Weights of a small sound classifier.
Model: norm batchnorm, activation relu, depths [3, 3, 3], widths [128, 160, 192].
Rows from block 5, named by matrix and row number. Rows with one number belong to one channel. Each number is 200 + 20 x the weight over its row's rms, rounded and kept within 0 to 999. All counts start at 0.
# convs0: first width-11 conv (model.blocks.5.convs.0.weight, 160x160x11), inputs 42-55, a 11 kernel for each
# convs1: second width-11 conv (model.blocks.5.convs.1.weight, 160x160x11, transposed), outputs 42-55, a 11 kernel for each
convs0.68,199,193,188,177,157,160,185,194,214,205,205,202,220,232,237,219,205,214,189,187,165,162,178,166,189,215,215,198,203,222,192,176,174,153,161,174,182,220,247,246,233,209,185,174,158,172,186,191,188,182,176,184,188,192,197,180,193,197,189,162,154,177,208,220,223,228,231,243,240,232,211,210,205,188,180,187,180,236,235,223,205,202,202,199,206,205,190,158,221,214,223,243,271,275,254,226,213,203,208,209,208,221,233,227,221,214,185,164,151,151,217,216,201,187,186,195,206,219,230,246,253,203,224,228,224,218,197,192,195,194,203,214,194,204,206,205,198,192,189,200,200,197,194,196,230,231,221,192,185,184,185,203,212,214
convs1.68,212,224,233,233,234,243,253,250,249,253,249,188,199,191,180,201,228,243,244,210,182,169,207,208,215,226,226,209,209,200,178,177,195,194,183,173,167,168,175,192,202,215,215,229,210,212,214,216,218,213,208,204,210,206,215,181,176,184,177,180,157,146,158,183,175,175,209,196,189,177,169,169,168,185,190,202,186,211,206,194,190,188,179,165,168,170,181,196,186,197,193,201,202,212,200,192,194,184,178,219,206,206,190,187,181,195,196,196,188,226,194,189,186,178,182,205,204,209,181,162,163,179,184,181,175,175,161,192,206,195,186,191,224,208,206,193,206,200,207,200,203,200,206,200,222,218,215,198,197,193,194,194,202,224
convs0.69,172,185,192,192,206,212,217,223,228,216,207,204,192,214,210,199,200,212,203,188,206,219,175,171,191,211,192,183,180,161,171,188,207,207,203,193,197,186,175,175,180,178,196,216,197,204,202,185,177,185,200,210,222,221,212,155,151,163,191,190,194,195,176,176,192,204,203,179,172,191,205,207,212,202,199,200,209,188,180,177,192,212,217,204,201,196,198,192,226,218,224,231,240,225,206,201,197,196,196,222,236,240,217,198,179,192,212,243,247,228,188,179,180,173,190,185,181,185,190,188,172,191,193,192,175,172,178,197,197,189,204,220,217,212,201,192,191,191,188,189,186,182,171,179,190,199,200,203,213,224,217,228,235,217
convs1.69,196,185,170,164,156,158,157,158,157,161,187,193,187,190,197,181,190,195,197,201,210,226,191,195,204,221,232,221,213,218,217,215,211,208,205,200,202,199,191,176,182,185,178,192,177,184,139,148,126,132,128,152,157,187,193,192,201,202,203,201,199,206,208,205,205,210,204,188,182,186,176,183,169,170,174,198,197,214,207,203,198,192,194,200,202,207,209,213,217,212,190,174,179,193,191,188,188,196,196,238,253,220,217,204,197,188,189,192,206,196,166,179,192,198,199,199,202,206,209,217,227,244,239,232,229,221,211,183,200,201,193,194,201,218,216,227,229,228,221,226,205,209,194,187,206,191,196,196,206,199,198,190,196,196
convs0.70,215,204,192,209,217,199,195,175,199,207,202,207,219,210,205,205,188,214,221,222,208,187,199,209,249,227,193,188,207,203,198,200,210,246,222,220,227,194,202,198,201,198,203,200,188,191,190,185,187,185,186,184,195,207,206,201,198,205,208,201,193,182,177,173,180,196,191,162,192,216,223,207,195,202,220,229,221,211,211,220,233,213,197,188,193,168,163,164,229,221,211,211,204,178,183,207,222,228,220,209,195,209,208,206,210,191,208,215,218,238,172,182,198,213,220,215,218,217,224,220,228,200,191,202,202,199,214,225,207,212,226,228,235,236,233,227,224,221,215,210,203,198,192,180,177,162,165,178,186,204,203,228,233,230
convs1.70,197,199,198,209,200,215,199,204,191,194,194,185,184,172,173,192,183,204,214,180,184,171,192,197,162,164,152,169,200,220,185,200,214,174,153,155,169,185,202,213,217,195,203,218,184,197,192,200,200,199,208,223,217,221,209,169,188,183,208,210,207,201,213,201,210,193,241,218,216,188,188,179,193,208,185,196,190,195,199,196,208,213,200,212,197,190,192,221,188,178,186,168,179,206,213,206,222,215,214,216,205,204,186,204,187,162,178,192,207,180,204,197,202,196,178,185,198,188,188,194,179,180,191,223,221,225,212,196,190,158,176,166,170,165,174,180,187,202,207,209,229,223,212,206,217,221,210,188,199,206,225,220,227,204
convs0.71,173,172,188,175,180,169,161,143,170,198,208,170,193,204,216,211,206,207,179,151,193,191,210,211,228,211,205,205,216,210,197,210,204,148,155,168,179,181,186,176,175,172,184,184,179,189,189,198,192,194,202,209,231,251,256,212,209,212,222,227,220,213,211,216,211,215,205,198,181,181,202,226,220,202,222,201,196,232,228,222,217,218,200,186,188,178,155,122,229,223,196,171,156,153,155,165,172,174,177,209,192,196,187,180,177,175,174,196,216,199,171,183,190,204,185,179,177,182,214,243,246,178,193,191,192,180,175,193,181,185,219,209,195,202,206,209,212,217,206,200,200,205,203,186,173,175,201,207,190,166,163,179,207,204
convs1.71,221,211,200,198,207,208,213,215,216,211,216,192,205,194,171,169,193,219,227,209,204,208,197,206,200,196,202,204,195,205,204,202,188,211,211,211,194,193,171,151,143,155,151,152,208,213,205,220,207,201,187,193,190,185,176,197,174,158,182,189,193,206,222,234,224,214,187,175,206,210,209,197,190,197,193,205,227,204,200,179,174,191,198,210,213,227,229,246,216,217,219,220,224,220,215,223,200,209,202,219,223,202,167,149,152,152,134,121,114,138,214,203,195,183,164,198,214,218,224,218,210,222,222,221,205,181,147,166,160,179,185,194,207,205,202,203,180,176,157,182,195,196,177,242,245,245,244,204,181,184,169,178,168,184
convs0.72,164,185,199,214,208,206,207,173,149,161,162,217,172,216,212,217,212,189,212,166,185,184,180,175,181,194,191,178,135,159,216,194,171,173,173,174,173,191,196,182,201,208,214,220,216,204,201,215,212,203,188,191,191,191,200,199,198,203,210,194,202,194,209,231,221,207,208,190,196,195,194,203,182,188,213,196,198,221,216,204,195,196,194,179,186,185,183,189,183,175,171,168,191,195,167,161,174,191,205,208,192,185,221,230,221,207,206,209,205,241,227,213,215,210,207,207,195,197,190,193,188,201,180,193,209,212,212,212,217,226,221,223,200,197,205,216,224,230,221,209,207,199,189,185,182,182,176,196,208,219,217,204,187,187
convs1.72,186,174,166,154,150,150,179,176,163,166,184,194,179,177,187,203,204,185,205,197,205,194,229,247,243,222,215,218,189,202,200,208,202,205,237,193,217,178,193,175,203,184,194,190,196,187,186,177,170,168,158,157,172,185,213,212,201,228,233,208,194,185,185,185,209,205,235,230,251,196,200,201,196,192,204,211,207,186,192,181,214,205,190,180,188,195,204,199,222,210,227,206,208,183,176,181,182,195,218,214,217,188,198,204,216,185,202,203,220,216,232,236,220,229,217,209,187,203,216,221,224,194,172,167,156,154,153,172,202,195,191,197,221,217,212,226,231,250,231,241,234,240,218,209,200,198,186,185,188,194,202,195,206,211
convs0.73,174,173,184,178,162,175,172,185,190,182,182,219,182,196,187,211,166,138,143,164,200,164,213,210,185,195,240,185,155,231,264,214,182,185,195,197,204,216,215,183,173,207,198,163,204,204,209,200,188,195,202,204,199,200,204,171,195,203,217,220,210,172,166,183,211,209,224,217,224,191,140,182,198,209,208,222,190,184,197,201,186,169,178,211,230,210,200,202,167,187,194,184,169,182,187,207,208,204,195,224,211,228,218,211,224,228,221,210,220,213,218,210,191,204,228,222,182,172,196,200,188,222,207,199,215,226,214,182,188,205,212,204,203,202,208,208,202,203,205,212,210,205,213,206,210,226,199,191,209,216,215,206,212,221
convs1.73,231,206,194,193,207,228,232,227,230,218,227,193,216,224,178,183,237,221,207,169,177,204,175,210,203,189,145,159,214,181,190,209,197,243,243,234,211,199,206,209,187,202,196,186,185,195,184,209,199,196,204,211,218,215,205,209,207,218,177,166,171,195,215,213,188,191,176,224,188,192,208,185,193,203,200,197,225,153,178,179,206,192,213,242,231,220,209,178,196,209,213,234,204,160,171,177,172,174,180,209,217,189,167,167,188,203,201,197,223,203,146,161,156,176,173,210,196,186,188,188,182,187,188,184,197,191,215,202,179,186,209,207,194,205,206,213,200,189,205,213,218,216,205,196,217,211,235,208,203,180,185,215,209,196
convs0.74,190,184,185,162,169,187,191,210,193,196,192,194,188,188,180,189,206,147,151,205,211,205,183,182,185,178,183,250,290,147,151,196,199,209,207,194,209,219,199,198,176,169,192,194,191,193,190,193,191,198,173,184,193,198,202,196,202,184,200,198,204,211,201,203,205,215,203,217,194,191,192,162,189,200,199,212,201,197,199,207,206,190,166,185,157,168,197,204,213,214,225,227,207,183,177,160,174,197,188,185,201,193,220,181,193,180,201,203,226,205,209,210,186,197,210,270,215,193,200,215,219,187,200,182,178,195,224,217,191,192,201,206,220,229,222,220,214,212,195,207,210,202,201,203,207,205,210,196,196,169,198,178,187,186
convs1.74,202,186,204,201,216,208,209,210,222,219,225,185,200,221,186,192,253,246,178,154,172,188,203,195,178,222,227,231,199,183,184,197,164,197,202,199,196,205,197,200,212,187,193,173,210,201,190,200,201,207,225,205,243,215,230,212,202,212,195,201,189,198,189,167,172,194,210,174,195,203,216,187,213,233,224,192,189,174,152,208,171,207,233,245,242,207,201,200,174,173,198,192,184,204,179,214,242,206,201,207,219,203,187,229,191,197,183,225,164,164,185,204,208,213,220,236,216,194,188,193,199,206,210,181,201,212,211,202,183,196,188,200,184,196,177,195,185,186,183,202,186,204,187,226,200,199,167,177,184,192,197,222,155,221
convs0.75,196,178,177,173,184,206,203,189,190,194,211,178,191,187,184,137,150,237,227,198,199,216,203,225,229,220,217,177,169,227,237,201,188,139,143,144,144,162,183,194,188,199,201,208,205,195,193,195,201,219,234,237,229,218,212,219,209,216,225,221,198,195,205,206,199,194,198,189,209,209,217,232,210,182,184,186,174,205,201,204,204,206,192,187,184,194,196,203,211,206,192,179,175,176,189,219,228,230,205,184,168,180,185,196,188,196,220,232,234,229,191,187,194,200,197,201,212,216,181,161,167,207,206,204,191,176,174,188,189,194,201,208,193,192,195,196,198,203,209,208,198,191,187,204,193,193,185,191,197,200,200,183,183,199
convs1.75,205,196,213,226,217,205,200,193,187,184,194,206,199,195,209,227,205,178,184,197,191,200,175,188,181,190,184,197,202,214,236,210,182,179,174,176,182,199,204,204,188,182,161,181,196,198,196,194,201,219,206,212,211,216,216,183,200,183,180,171,195,200,198,221,231,226,198,192,183,159,182,201,208,221,220,189,215,213,197,187,198,212,204,204,209,200,205,215,195,211,207,224,226,207,202,198,184,186,185,221,226,221,219,209,204,198,167,161,163,140,180,189,172,176,192,224,213,214,206,201,214,212,204,206,197,214,220,215,216,212,202,185,216,203,201,194,199,202,188,177,193,191,218,150,144,164,179,197,186,163,167,173,184,186
convs0.76,207,205,201,191,189,186,169,172,192,194,193,217,202,190,189,188,194,191,188,195,165,168,217,230,237,229,208,195,213,212,190,198,212,204,203,215,221,225,218,218,234,233,228,233,192,191,187,184,189,191,191,199,199,206,215,169,148,153,164,177,185,182,197,203,208,207,218,201,197,201,212,217,200,195,195,182,170,221,208,209,216,224,227,215,203,193,182,164,178,173,184,194,189,176,151,161,177,182,176,181,174,176,180,171,184,187,184,179,181,189,158,148,152,158,183,193,203,196,186,189,194,177,186,195,182,188,203,191,179,187,189,186,198,198,195,189,184,183,189,197,204,206,216,182,170,169,162,189,198,205,210,213,210,215
convs1.76,187,192,200,211,213,222,226,223,224,224,227,203,212,223,202,212,204,204,206,207,210,211,212,184,171,173,200,238,252,229,207,202,192,185,185,173,168,166,178,183,189,197,200,197,234,240,245,249,245,243,246,245,248,244,242,202,188,188,185,173,167,160,166,154,162,161,217,204,195,194,194,194,192,188,172,166,161,133,134,146,160,182,196,201,205,192,191,200,209,208,212,208,207,206,208,213,208,214,215,264,265,247,221,195,179,176,173,183,194,194,148,143,155,157,191,223,222,217,209,216,196,226,218,218,216,223,218,201,173,143,145,143,222,218,209,213,204,201,202,208,219,226,231,206,205,203,211,204,214,208,203,192,195,211
convs0.77,242,226,191,167,174,198,220,209,190,180,179,247,265,249,229,228,250,267,289,297,249,215,214,228,220,214,187,184,204,225,222,202,191,192,193,189,183,176,185,189,195,189,172,173,211,205,202,205,207,209,202,196,190,191,200,192,200,201,203,207,212,216,223,225,222,221,176,190,207,220,223,218,213,193,196,213,221,196,186,198,204,204,203,207,206,214,218,220,215,216,221,217,211,219,231,238,242,241,222,174,175,179,185,206,213,213,204,199,196,190,226,229,229,223,231,241,255,256,249,230,208,215,215,216,206,214,230,236,235,233,225,216,217,217,217,220,220,220,214,206,199,190,189,194,203,206,209,210,214,216,204,192,194,205
convs1.77,195,182,181,183,179,184,193,206,216,228,236,154,176,169,161,165,187,191,179,141,136,151,198,200,203,207,196,185,192,201,213,215,207,243,241,222,222,222,222,213,209,197,190,187,200,212,206,207,197,197,202,210,209,206,202,191,167,163,162,171,174,188,189,201,206,221,201,212,221,215,225,216,209,221,206,184,186,241,244,234,232,236,239,233,220,187,173,171,189,186,172,175,173,176,166,187,198,201,182,210,212,220,219,210,213,213,208,208,214,215,136,160,174,179,174,175,165,173,177,188,177,213,205,204,201,201,218,228,234,249,261,264,186,186,187,191,194,196,189,189,182,193,194,220,204,197,175,171,186,192,190,190,205,211
convs0.78,232,225,227,227,220,214,198,190,195,188,189,191,209,186,183,203,197,203,187,173,187,170,200,198,191,172,162,151,171,303,229,165,188,149,143,133,150,161,187,177,193,203,188,204,202,202,199,194,205,208,212,201,194,199,204,239,237,229,225,213,205,188,197,224,243,242,195,210,206,200,196,203,172,151,195,218,198,182,210,216,209,192,184,186,182,173,163,179,193,199,195,178,181,202,210,199,194,178,165,224,216,206,201,214,213,206,204,203,212,225,219,215,211,215,221,199,200,186,195,222,219,174,191,196,192,191,175,184,169,159,157,173,190,197,195,195,202,209,212,212,208,215,220,214,205,207,199,193,205,216,177,185,179,180
convs1.78,211,200,187,187,189,198,198,202,203,213,203,217,219,199,176,177,202,230,226,215,217,211,187,208,236,232,223,193,180,201,200,208,206,212,207,201,197,184,185,180,197,180,198,181,218,234,225,233,228,211,219,218,216,200,204,207,199,192,178,167,173,202,214,211,212,199,174,157,183,173,173,201,190,209,209,208,218,249,246,233,197,193,187,187,198,210,223,232,237,219,225,236,223,229,215,221,196,216,202,228,201,206,204,197,187,179,189,195,183,196,221,193,191,179,167,167,216,200,211,204,202,176,171,180,198,184,199,192,188,217,212,180,201,207,210,212,190,172,176,167,183,162,162,195,181,167,179,185,210,199,188,195,204,199